config.toml
encoder_qk_norm = true
text_encoder_head_dim = 32
text_encoder_qk_norm = false
beta1 = 0.9
beta2 = 0.99
Rows from block 3 of the image encoder of a small contrastive image-text model, named by matrix and row number. Rows with one number within an expert belong to one neuron, the router's apart. Each number is 128 + 32 x the weight over its row's rms, rounded and kept within 0 to 255. All counts start at 0. Numbers have three digits each.
After each expert's rows are labels from the 100 images, of 14976, where the router gives the expert most weight on average: "responds to" is what is common among them; "peak on" is the class under the peak. Only what is clearly more common there than usual is listed. The data: rendered roads seen from a driver's seat, with toy cars, trees and houses. In brackets: how many of the 100, against the usual share in percent.
# router: router (encoder.blocks.3.mlp.router.weight, 16x192), inputs 96-191
# up: expert up (encoder.blocks.3.mlp.up, 16x96x192), inputs 96-191
# down: expert down (encoder.blocks.3.mlp.down, 16x192x96, transposed), outputs 96-191

# expert 10
router.10:102110113155102075128178158157098091091141110111089169182164173199103132127157088125133155122122105089107138166133187175173133159162141107141133081092140106136168152131106114099132114151130094120120126165079166161138111173081119136093095089148091153118156111120147153105164148117118114112
up.0:087087094180144127114093153157181046168184111176160069125151123104180096149151145171141145120189096127111175144191164091103202160079198158124157139160098084116116153051127082115140108200152104112187174150166165137094163147149128157143150150100100121124115185142187120087137110095094123154
down.0:106128149121158166095101100109086128127144087101142098156131143110063165122103071144122134161113132174083162111135158089114097121119095100124132153183122164099124089162153077125107145074066121084123084155189095097153114114134115114104176135080154115040147087109153153158120165081132162144
responds to: double yellow line (61 vs 24.3)
peak on: road (62 vs 34.8)

# expert 11
router.11:105105116085125127113095147126094156106078103087130116152086160118134106154094178150176146121096090073094154173187153159146096165224146144112120114131129138113110103171153159164122132131139161083092071095144082096144150141104106128134107175124154166150153133165166107098089110092119143152
up.0:162122202193162073094144166133158157083196123142099130143111058118158186106138121156107143095110124130136149110098137140151176074101098132121136098083125097197154075131127140144131107099125104138113136123093106171147103117107180102048041086103111123145108110078123092132163142147130042145
down.0:086097100127132205132127088080169060124143161085136133087157087144143086066152125100150104140077090151147109197138076093089153157102169100104138147114128132136081135111146128165161158152128209100141151163118132106097172134147164167121160196137114113131045121074075186155070153105166091157
responds to: snowy verge (78 vs 34); line: no line (51 vs 24.8)
peak on: road (80 vs 34.8)

# expert 7
router.7:114106106135143136178132087121120127119124160147136159109168082191110117114183156096145082107172130136096113111087123112105137094080085165156128158150154136140105114096116114137132196092142088111130093148157168136105178140138186069105083105146128107147140182085170105119150127116140124119
up.0:192128126100168133111053102050117173123099066077123137049111160114152127161101122214141126098103109131163075112131135077153103110155136147064117215161056110108165148153112107130108091128144116087156139110168124063161159140132152128170141114178128145136143132115146130182079103147133125191
down.0:161124151158117138110103083104159123076107143110115224109116159112104092095131135105154162073111062126178087154126163123145105135194145083146072103172107155197158149105133121137107043144071155134073181116115117112097090122164134167155104145126140137144150095093088059115119122108112105139
responds to: pine (68 vs 28.4)
peak on: pine (43 vs 1); tree (34 vs 1.2)

# expert 3
router.3:135092112072120166121131132106102136095081117113121130130104153076127094127092088131123134138110102117165121168180172117108117171166160096087130126128114129103146133158109152113074051134140149139119100095106117074132157129156113153138144148090142191111112086152138107118087132095129085128
up.0:181163130122101164117129074181092157106169179195110202163143160128096142096120156088171117131135146093111130109143066162126084126132021099132084150118123114149180169109078142149123130102143135183079172113124173149163127118159097160105141125197105155163133149107129136151130191134122155114
down.0:152129089173165195129061082081137160101097057180154125119178184113111081118125063110189102165168114086109154103172168175152100140160155095130102128130190173079080152106113110069073131074146184117118118086141139140130061110163076122115130108147115125097104116164120098184081123109101117126
responds to: truck (96 vs 54.9); vehicles: two (76 vs 41.9)
peak on: truck (85 vs 4.1)

# expert 8
router.8:118143171076143180123147195160110120097119100163092107143139145136063166136093146102147102150125064081088145091162183129129119097147086151136162101116095166115154177166117155131098115116174152137076077143177095135150114141142111099096076109177089150141104092139153133082156131124099063106
up.0:123137115189132140099157138106170104127177159174132132160130108170115122121169124106102116168165167180135144120115129131129165181125152146118170142141173114088090098103186090103123167130130075047145122124104142116103126078148078128113126134120106139126152158116095130150099092141091135123
down.0:162117153186101123152202061131154097159157187141167130104116134122112142049105090202143175110072135144155100090129140118155168147175149088151134162081113110128157115093162125104105148199091122133098150174092106109146133107136118147192150104165162186105161152106107136165165083162163073093
responds to: truck (90 vs 54.9); vehicles: two (72 vs 41.9)
peak on: truck (43 vs 4.1)

# expert 9
router.9:171104171071165161129101113133119109137068148103158131133192148078169141178088132164163096129066118162183114151149137101117171146155110113069137128089134150114095140141160167129076105087155136129078105125104120094106080091173142105153139119092125130079184090145152092080060123100146068114
up.0:108133127118155156182171119138124106161091126065152130131204117126118117134130094090159106172118154200118136178089107159153168143124128109128097067070193114099097103124161182174148194105137148180144110117091120122139118089161093086157152095109153088059198104115117157112091152063182126113
down.0:152078121200133128121106104085100167121077169106154150096115113142223086153084142129133134175112150146121161093107142130199088127128123089105084219158121125078146092158120086152164126171127177122096227111151140153114101107131081129163127126148104168096162099118098180191132130135141190145
responds to: truck (100 vs 54.9); vehicles: two (77 vs 41.9)
peak on: truck (66 vs 4.1)

# expert 6
router.6:103159152098173113114093121081127168109095088075134137121112106150165160137135165229096135073085061138133166160135149087105094104111135070119101151133113146188171092152126180126126109150148144110173174161125156157143145157153168140186106152107131161159144098115135089076080134138172129149
up.0:152145153114156116107094074078105158121121113153117122128147091189124145126168119178112146114149088075117158162126146118138160079107153132107138186127108162172170107132119156154135139068114142091145087170157100116187149112130170088175055109149116107148106082083159045105109119155121108121
down.0:127189122133215156076149171108137143111126114117132078111146143145133110098104143130074108177119065075095121168088135166129154110115138163115200122079091103167116091128112129149172104127140118117120163108149112112130162138154153130076072110139141144200119120132168109117147083188101092111
responds to: tree (77 vs 29.5); sandy verge (63 vs 33.2)
peak on: verge (57 vs 16.1)

# expert 5
router.5:086086118097104143139144183120156114144166100150128102132076143125111171130132149166129180093085124130156092105190157084145124123123151146124152141136110115097120082123156111083128074170115138106185112142139154148111162193131129196124120164159153112181035133153143140159142130149142087135
up.0:150095125086111149170164050125103145131055137076124152138153089157149109145114170130141125113172090129116140167108130139153145141129115157081141158150167144119093131108123172095081126078161138149093081182155110051116148111116102092116123046148162141107114165132175142103088167094148131182
down.0:118173170109172180148136111140072113129056107093088171076152092138180117148110141137158115077120078131142146116130112118108120096130075114156116121109131118149148130191053167183135111140159228154105155145135117079149125121133164052103151136154135163124148098111136132060076159109157059096
responds to: sandy verge (90 vs 33.2); vehicles: zero (33 vs 12.5)
peak on: road (68 vs 34.8)

# expert 12
router.12:130122125172119073077127114084149124098171085150127093126094113096144135097101141170079218157126114110138111087176160095137119165146167134113141120148090123106154123110141115132152082176079135118134160070136151130096082137144118191181123168122159154155062120162107141160100091172114142135
up.0:080104079086153143116126107153108128143125152151134171159190185142116165146145111117133078161154161109124098086146155119142174149142108130096150069107145072113169141141095111125102078097088060174107061113133082113153122165080056119085103082140095131086137109126142177112133137071133097110
down.0:127120129136164216096060091084085117162098140088170178182128129180083135151097140154124116110108133160063098140155165160107136137128148172094104083164120166174088147124072101118036140099120174120133131147159130164094114128115148115136116092114149105108106127156194148057141083065121045071
responds to: dusk (95 vs 29.9); sandy verge (66 vs 33.2)
peak on: house (31 vs 1.7)

# expert 15
router.15:150110095177105096117146155157171064155169165167175112117118112127157109119143119088145140182089159188136136106118119154146120160105148085173137103097193080124136109091176115101149126186129126150140176097067168158121091099118097183130159174091130121033148140119054164148144114101108149105
up.0:108125223120099114132088103151124165139164144149045198165160156104118163137101143134146080089104132151137146140120092180088087134149044094122120129110125094124174144142092145149100064144154115159125126069127125163141117119147171115110146128159091150103155164107145129134113193180143135140
down.0:132140124118100098159144151202141071105124103139145114130183125229095144149172148071122155070181094134156132219097131138155171113140162157170123148126117165134101118088194126099173129141117111127072113148085091113100091134137123098112183099167090111069131157120122068138100101079144124095
responds to: truck (95 vs 54.9); vehicles: two (74 vs 41.9)
peak on: truck (75 vs 4.1)

# expert 13
router.13:168185159072119143159067163120180131120167121163101106131125130062136162147135172144146112115082183121163131126123091116125165125131148110109114152134120159118104158104096108193134106096129138094081134153110103115087120061165151105134145152115153141105168160118132100126113124114131106153
up.0:153146120171076128149160107131169118149186089131121114159106090115086175049170097093095184141106146165101144090090113122174168117038129125088171126149143101105129069098096142068187137178136135122128148127072121153119110154119090196148119092096144073110089121109069179191131098129167130123
down.0:150114126227180101112125148122170080145176147131095162182179112129101153129182138091102187123149119118105123171107131128115189107091124170211103127085140160104198132087133087093120136123082086091143126124090171162154120153141136099109102128115119146141118103094084124080164127148153134085
responds to: dusk (98 vs 29.9); snowy verge (93 vs 34)
peak on: road (60 vs 34.8)

# expert 2
router.2:102110121110077133097158190107126148052099063074119101151110151119134136151094110164167133110102116097123088118210168124119101155167152128091145121146138119069143110151174123147151048151151187066098143121110121116117123122143072170151121180161130170108104086167133152124070168144102098187
up.0:124182144133121108137110142110115133207141205173126147165125136181099110126144174106173097143177103105131143160131044194170116149151139132181120093098124113095121096076112120125148167126166175191134144138118159121230143172132198113080118116122142122103183119100060124102165120129131170124
down.0:070176184124148118113095123157134155117109142111193165122189125220086122072159158105135071083121075180076121153099067133157147151116099110099129084143155119097139203130154116147106107099128145157118101128105082136105148148091115116131156115160120065138141183187141150053138160104160094112
responds to: vehicles: zero (42 vs 12.5)
peak on: sky (100 vs 37.2)

# expert 0
router.0:114176161133061117135150124116112181075169101129070126190107172098104135077097133149110200110137147072129111110112101139161083117105097108091100142143142094142166122134097117147160055141080067137098156096130156141145104152097105186156130085146162162178106135134081153177132139195144153165
up.0:117141154119102085114168112127135123106174135116095157143122162125159124086140146139082175102171122049068117115126099148120104107060085080137075115157124130191174135141155142172181128160091042185129144095131166176169127184073123140134084146164122100159137176130131125123155137129156135135
down.0:121140162099122136105181171172131139175164111103077107150051072110111096127095151185173118140100115094157182095072109152133110088124081114126122121100055110145143137137167201177218149182145108160136126107097192134140141132083085155120074103083079107154174080137122123148143150103155118115
responds to: dusk (100 vs 29.9); snowy verge (62 vs 34)
peak on: verge (66 vs 16.1)

# expert 4
router.4:142153067071127113103181130125096115084066147054135100129084171133146091133100077146177093117092140139146121173140152128163072151129181122070107094154087109142094124164135169098117052141163145139094118109114112109126147173112076149125087152159172134138108132179177169119054087113111124099
up.0:079102091110166134140141094172092165143098140107143140154135113157126118120098144064235090180195113124073173167072172186176090125122105129126143098139130111121080108098098120119068195073167117118059093168152107127116160174123123063105114118146123151149136158119159173099134127121113156123
down.0:112160187143133127113098045110119143146134129123156146103150107166150104134126129153169142144152112149105169160139236144115135129125121150141165150123065172142070146154073165149126107115146111150074143093148139136078086120119143090176107093089178190182085122136187107152141131141089109126
responds to: snowy verge (73 vs 34); bends left (65 vs 34)
peak on: verge (37 vs 16.1)